A small segmentation model, trained from scratch.
Training: muon at rate 0.0045, 5500 steps, batches of 64.
Data: trained on simulated stained blood smears, 97500 training examples, 3.6 epochs.
Rows from block 1 of the decoder, named by matrix and row number. Rows with one number belong to one channel. Each number is 50 + 15 x the weight over the matrix's rms, rounded and kept within 0 to 99. All counts start at 0.
# convs0: first 3x3 conv (decoder.mid.1.convs.0.weight, 192x192x3x3), inputs 140-153, a 3x3 kernel for each
# convs1: second 3x3 conv (decoder.mid.1.convs.1.weight, 192x192x3x3, transposed), outputs 140-153, a 3x3 kernel for each
convs0.111:43 55 55 63 57 58 46 34 70 67 50 66 45 26 57 40 43 51 33 46 54 35 51 07 21 19 54 67 54 42 31 42 61 57 34 59 39 69 51 29 25 50 37 52 45 56 33 31 39 35 23 63 36 61 35 17 40 23 10 14 43 37 34 37 44 39 57 32 24 36 41 54 66 61 75 59 90 72 47 75 88 52 54 59 37 37 27 45 49 49 41 37 32 38 60 62 41 42 41 49 24 53 62 28 66 54 57 34 55 80 52 56 71 71 46 59 73 49 44 36 42 41 36 33 52 42
convs1.111:46 49 52 25 36 53 55 24 65 46 48 34 52 54 61 72 19 60 70 56 74 61 40 41 63 25 55 35 47 49 45 14 44 40 35 36 25 46 55 53 33 44 45 42 48 39 60 34 30 67 71 42 75 47 39 63 55 61 76 60 44 42 61 35 49 74 55 75 65 50 48 48 57 27 32 59 09 35 59 29 47 44 38 13 42 32 55 54 52 51 63 37 62 61 65 13 70 45 56 78 43 71 16 45 63 49 63 35 34 45 56 51 45 50 25 59 23 40 48 57 32 49 45 20 35 30
convs0.112:25 57 34 42 50 39 32 44 34 19 28 60 35 35 47 14 25 51 63 56 52 54 48 44 73 41 70 51 52 54 52 24 35 46 42 36 59 54 53 42 27 34 38 52 73 47 43 42 42 51 50 41 41 51 42 59 48 46 46 31 76 47 50 45 52 45 50 37 45 22 55 42 59 30 70 56 16 19 32 44 28 42 39 41 18 35 41 40 33 58 35 48 56 41 22 52 56 39 64 23 52 43 49 67 57 44 67 65 61 60 38 49 49 47 35 53 49 59 65 51 70 57 41 77 44 60
convs1.112:71 55 45 54 76 50 60 52 50 59 72 57 70 63 37 49 36 60 47 45 67 32 75 70 54 65 67 49 56 77 60 56 64 40 71 74 61 79 85 39 65 62 37 47 66 46 43 50 64 49 73 63 39 56 35 51 52 50 55 72 54 11 53 51 69 61 59 42 62 61 11 48 19 51 46 40 66 34 66 68 56 52 62 50 76 55 86 20 63 56 42 54 36 58 70 35 58 59 57 73 38 34 62 44 48 61 40 63 46 39 40 52 73 38 55 38 42 78 51 34 50 74 51 59 52 45
convs0.113:55 58 65 59 51 52 57 36 66 63 94 59 63 73 58 50 62 49 61 78 64 39 62 58 66 63 43 48 47 30 38 50 53 71 61 71 52 66 50 56 53 65 48 53 46 49 60 57 59 39 36 58 56 43 50 22 44 21 39 28 59 42 28 50 49 61 45 34 40 54 44 73 77 49 64 79 74 59 45 64 42 58 52 64 33 43 55 58 49 41 46 48 47 27 29 60 34 28 45 32 25 46 40 49 45 50 39 48 48 42 41 48 64 60 61 46 60 43 50 25 35 56 54 56 72 56
convs1.113:61 41 51 34 60 51 75 59 59 56 21 72 62 59 63 41 59 29 67 64 57 33 60 43 53 59 52 53 68 29 64 37 63 70 73 50 34 42 52 69 41 29 67 19 40 57 37 47 61 26 51 64 57 50 51 30 42 48 47 49 49 46 63 39 61 55 56 75 50 38 73 44 45 69 41 20 74 47 43 73 63 40 55 35 36 74 56 40 35 65 54 36 63 39 56 47 43 60 66 60 58 74 31 65 29 37 90 52 33 43 68 48 40 75 44 51 68 45 67 29 78 32 74 60 54 53
convs0.114:41 39 71 34 30 44 35 51 50 57 46 59 68 32 57 66 42 68 37 46 58 39 38 40 41 43 27 65 46 52 33 32 39 30 38 53 30 38 51 59 38 65 65 35 80 47 73 20 33 68 50 41 42 44 73 71 85 87 65 65 34 65 52 73 45 61 64 46 68 36 52 40 68 52 77 86 23 65 68 38 41 40 36 54 54 24 58 36 47 65 63 48 53 35 28 50 63 64 57 51 45 50 38 36 48 51 30 45 50 36 27 45 24 27 47 24 30 24 53 37 42 66 49 27 36 58
convs1.114:45 47 57 62 42 54 41 44 34 38 57 46 59 61 58 57 38 36 53 48 76 46 30 59 38 60 68 40 46 54 39 49 60 30 46 54 65 60 53 73 55 38 40 61 54 48 91 40 63 77 47 55 62 36 61 42 63 62 25 55 55 43 63 45 56 64 48 41 53 62 68 42 22 28 43 57 64 48 42 74 45 41 37 44 54 46 73 38 69 57 59 37 52 65 40 45 16 36 32 48 71 46 31 69 44 32 49 37 32 43 41 46 32 51 66 64 60 48 44 63 35 54 54 47 69 57
convs0.115:70 42 45 34 67 57 60 51 58 58 42 60 38 62 38 34 59 45 12 43 50 48 46 46 36 45 65 38 39 41 22 50 51 53 45 32 38 49 32 61 46 57 41 49 33 32 50 62 31 74 63 58 51 48 57 55 58 59 73 69 65 55 43 64 44 38 65 81 49 77 71 38 67 19 69 60 29 28 65 41 56 46 62 68 49 48 56 41 58 53 52 52 44 51 44 29 49 34 56 47 42 47 40 44 38 40 56 35 49 36 27 66 35 35 46 52 34 38 46 42 70 48 73 37 62 52
convs1.115:32 47 26 24 38 20 48 25 30 58 54 64 65 32 56 46 42 61 51 42 75 62 51 66 53 56 40 45 32 46 55 39 68 44 38 50 50 71 56 50 58 52 37 49 52 35 62 64 72 67 52 40 60 64 36 58 56 39 68 49 43 55 64 56 54 56 32 25 33 53 40 39 49 29 46 49 36 45 55 34 60 70 41 48 48 43 49 45 52 48 30 29 31 32 40 39 22 54 37 66 55 62 43 81 65 52 57 44 64 48 62 33 54 31 47 57 50 51 65 53 67 79 55 80 65 41
convs0.116:42 48 38 74 50 55 53 44 54 52 33 47 54 41 60 35 43 51 68 64 37 51 39 47 51 19 47 69 81 37 43 35 38 70 53 46 62 31 59 65 50 41 96 69 82 60 58 50 49 46 51 76 50 54 76 67 63 55 43 60 49 43 49 46 46 66 54 48 59 42 29 37 64 60 76 32 56 39 33 57 50 78 66 68 75 53 31 55 59 46 55 54 50 45 30 52 35 31 55 44 20 54 21 40 32 20 40 34 45 39 26 39 16 18 46 23 39 70 61 59 71 41 47 61 63 46
convs1.116:53 53 53 70 40 48 51 57 38 55 63 62 69 71 61 42 58 36 53 67 49 53 59 74 51 60 51 58 76 64 37 23 44 32 66 35 39 56 46 68 48 64 48 56 50 53 62 41 60 53 45 59 43 32 54 40 35 43 29 48 51 55 31 43 38 64 64 72 60 48 65 59 50 60 61 42 46 47 35 52 69 68 45 65 56 34 75 43 49 41 47 27 38 52 72 42 39 41 40 37 57 78 35 73 47 62 55 31 40 47 53 44 24 72 37 64 50 51 26 68 42 32 46 21 47 33
convs0.117:49 52 46 56 55 64 54 54 57 56 61 52 52 75 68 68 61 65 42 69 55 39 47 37 66 69 66 41 74 74 59 57 50 49 71 52 28 57 37 41 34 32 48 45 48 46 36 46 35 03 50 35 65 37 39 36 33 18 27 44 49 54 43 66 37 57 63 46 59 48 41 73 73 41 83 65 41 59 49 33 62 38 40 31 61 50 37 45 53 54 60 54 75 39 64 44 39 53 58 58 35 49 60 69 59 74 53 83 54 52 68 61 54 50 47 50 74 82 80 72 66 82 54 76 83 47
convs1.117:44 41 53 61 67 58 30 54 35 39 39 72 49 41 61 04 29 37 41 48 60 16 44 54 62 44 64 51 37 40 38 37 17 50 43 44 65 44 31 83 57 40 55 38 27 53 59 66 81 34 27 53 24 38 68 35 68 83 26 55 79 08 62 70 60 49 37 56 29 40 46 62 34 66 40 69 87 49 68 60 56 61 43 60 34 41 48 54 51 56 44 31 35 54 63 54 21 78 21 45 74 16 29 82 53 33 69 65 38 32 28 34 17 73 33 16 55 45 23 42 43 34 29 64 45 60
convs0.118:66 59 48 33 22 29 45 56 41 58 35 29 50 48 46 55 43 39 63 64 54 68 45 19 23 11 43 21 62 59 30 18 37 37 39 36 39 60 54 59 40 26 08 07 29 72 93 66 62 71 44 51 37 22 50 65 57 64 77 50 58 58 58 57 36 67 57 42 59 71 20 55 42 34 41 22 13 43 54 56 63 65 48 70 54 43 64 23 59 57 47 22 35 46 38 51 59 54 50 46 32 40 50 38 39 46 38 28 57 67 55 29 25 42 44 07 27 67 73 54 63 61 61 60 50 35
convs1.118:62 30 16 73 51 65 42 33 64 53 57 44 99 50 31 45 61 74 55 44 51 35 34 53 75 41 45 62 76 73 77 56 36 51 43 73 33 43 43 59 83 61 66 62 74 47 74 64 51 46 54 31 41 63 33 55 60 49 33 30 59 44 65 65 34 43 35 28 57 47 42 49 57 59 28 49 60 39 34 31 47 54 19 61 62 47 28 48 56 32 50 38 47 45 80 61 49 46 73 48 62 49 42 61 63 47 52 73 40 51 39 41 61 70 31 72 47 55 46 64 37 61 61 43 47 49
convs0.119:53 47 43 24 28 46 60 56 60 65 40 79 75 68 99 61 58 64 48 68 67 37 69 72 27 48 63 56 35 47 25 48 59 39 46 43 70 68 66 36 44 63 49 99 60 51 44 58 40 84 33 36 54 54 65 55 44 47 40 47 52 55 34 57 63 55 35 42 54 38 50 55 43 58 34 47 46 54 63 58 49 45 77 62 51 57 62 55 57 72 38 65 53 53 61 58 55 38 75 55 48 62 68 50 61 49 35 64 52 57 53 53 80 30 37 64 48 71 55 66 47 69 61 35 31 74
convs1.119:45 58 37 60 71 39 68 56 28 70 39 59 42 50 37 62 21 37 33 40 45 62 51 91 60 29 56 64 39 68 29 41 36 61 49 41 32 48 53 38 36 63 11 25 36 43 86 65 55 49 60 44 68 57 61 55 61 45 43 61 23 65 31 38 44 49 55 72 50 65 67 48 61 47 57 77 43 63 75 51 41 29 35 51 58 54 35 36 34 46 65 49 49 48 19 45 44 35 28 40 26 53 54 43 25 59 41 48 60 29 43 44 56 07 85 52 45 52 19 48 43 42 34 60 09 28
convs0.120:80 58 70 53 61 69 68 26 73 67 54 63 67 53 69 85 57 48 63 81 48 44 92 70 74 72 83 66 39 52 51 43 62 44 51 53 33 40 61 28 66 52 40 71 56 20 23 42 39 50 30 35 26 23 51 41 58 47 40 17 47 51 35 34 52 51 50 56 37 34 47 59 56 48 45 79 34 07 66 70 48 54 91 37 50 67 61 62 87 44 71 70 40 35 44 44 39 69 60 56 52 44 49 84 66 41 63 41 46 39 44 54 75 52 44 61 46 67 59 71 68 72 50 84 58 58
convs1.120:42 25 28 39 31 43 43 41 62 48 45 55 54 65 48 53 48 55 21 22 55 42 24 43 50 49 44 32 41 47 14 46 08 45 46 58 26 35 46 45 33 36 30 19 42 42 55 58 61 69 36 66 58 56 50 49 43 59 66 38 21 33 35 42 55 72 43 51 38 47 38 46 33 20 61 75 38 60 71 56 62 24 53 27 47 55 38 48 65 46 55 52 46 42 30 55 59 69 51 58 32 45 49 59 49 39 56 52 36 37 61 80 57 18 48 67 52 45 24 63 37 44 57 45 36 63
convs0.121:35 64 67 43 24 46 34 48 50 45 60 59 60 23 63 51 47 47 49 43 40 28 37 31 23 45 40 61 49 58 44 36 44 74 54 43 54 53 26 60 60 35 61 48 51 63 00 67 55 17 61 37 00 46 97 49 75 78 20 56 57 00 43 35 45 33 55 27 38 44 40 49 60 71 27 46 33 24 57 53 52 68 49 41 64 64 52 57 72 42 50 82 44 35 51 46 54 70 68 45 21 66 48 46 54 48 56 60 20 22 38 20 32 29 39 54 42 79 63 81 55 63 78 45 49 49
convs1.121:64 61 63 55 74 35 38 67 46 18 26 37 39 55 15 27 31 41 40 79 47 50 49 49 58 29 27 50 70 38 81 49 40 39 53 29 44 59 14 64 54 73 68 53 54 92 16 60 52 58 58 39 81 35 51 14 53 45 60 64 74 62 30 24 88 85 31 86 34 78 73 80 24 57 16 40 56 32 37 46 55 30 00 80 45 04 53 54 11 67 63 28 30 47 59 40 13 31 45 76 00 65 44 22 24 55 19 47 15 20 27 66 77 52 39 53 48 58 47 44 53 46 44 57 50 27
convs0.122:60 45 22 64 40 58 55 38 50 63 62 71 48 48 65 75 54 74 44 49 56 39 34 52 45 44 36 58 77 64 47 28 44 65 52 53 34 23 23 61 37 52 19 47 12 28 53 51 36 66 53 24 60 53 45 81 71 57 91 60 26 47 54 48 62 69 71 63 50 63 46 44 44 37 65 59 37 57 36 47 61 59 48 62 62 75 47 58 52 68 45 52 18 56 48 37 57 37 28 82 46 58 37 39 35 56 22 45 62 52 52 58 46 47 23 44 38 73 40 56 63 20 58 85 42 59
convs1.122:48 48 40 41 53 48 50 43 55 38 64 58 32 58 43 37 38 45 50 56 34 50 64 46 48 74 59 53 34 45 41 57 54 50 49 63 56 48 58 39 26 56 55 68 80 83 66 52 72 70 61 72 50 70 78 32 69 56 49 61 32 43 52 72 32 40 35 29 32 70 39 48 54 82 38 33 65 35 47 46 48 33 71 08 70 76 43 65 60 36 51 37 61 62 84 36 33 44 42 66 60 48 59 68 41 31 45 37 60 33 64 64 45 62 57 48 49 28 43 55 51 21 79 41 94 62
convs0.123:41 43 40 48 49 34 48 40 52 43 21 38 45 43 42 58 31 19 41 52 44 37 45 23 30 36 28 45 40 48 33 53 68 58 60 68 57 54 55 61 38 57 57 43 70 69 64 47 55 91 60 57 43 46 65 52 71 57 86 48 55 55 53 68 58 60 49 48 40 62 62 41 23 20 05 24 64 28 51 37 39 43 46 50 31 24 59 60 51 42 51 68 70 56 62 62 50 63 57 68 64 46 43 25 39 56 39 39 64 46 71 47 54 37 48 38 56 60 47 41 68 52 56 46 57 54
convs1.123:45 70 70 32 18 34 01 51 39 46 61 76 44 65 52 58 67 34 48 24 22 50 58 41 33 70 25 32 31 34 19 48 65 34 47 36 83 35 68 79 45 30 36 49 55 74 89 40 50 57 29 67 70 61 72 24 55 63 26 64 49 74 40 73 44 55 47 53 51 27 42 08 34 31 61 51 33 61 84 54 75 29 76 52 57 56 51 42 48 47 24 55 63 22 65 40 35 41 37 23 99 62 45 99 75 51 51 22 25 31 91 37 43 68 38 61 55 55 38 67 57 31 47 54 56 27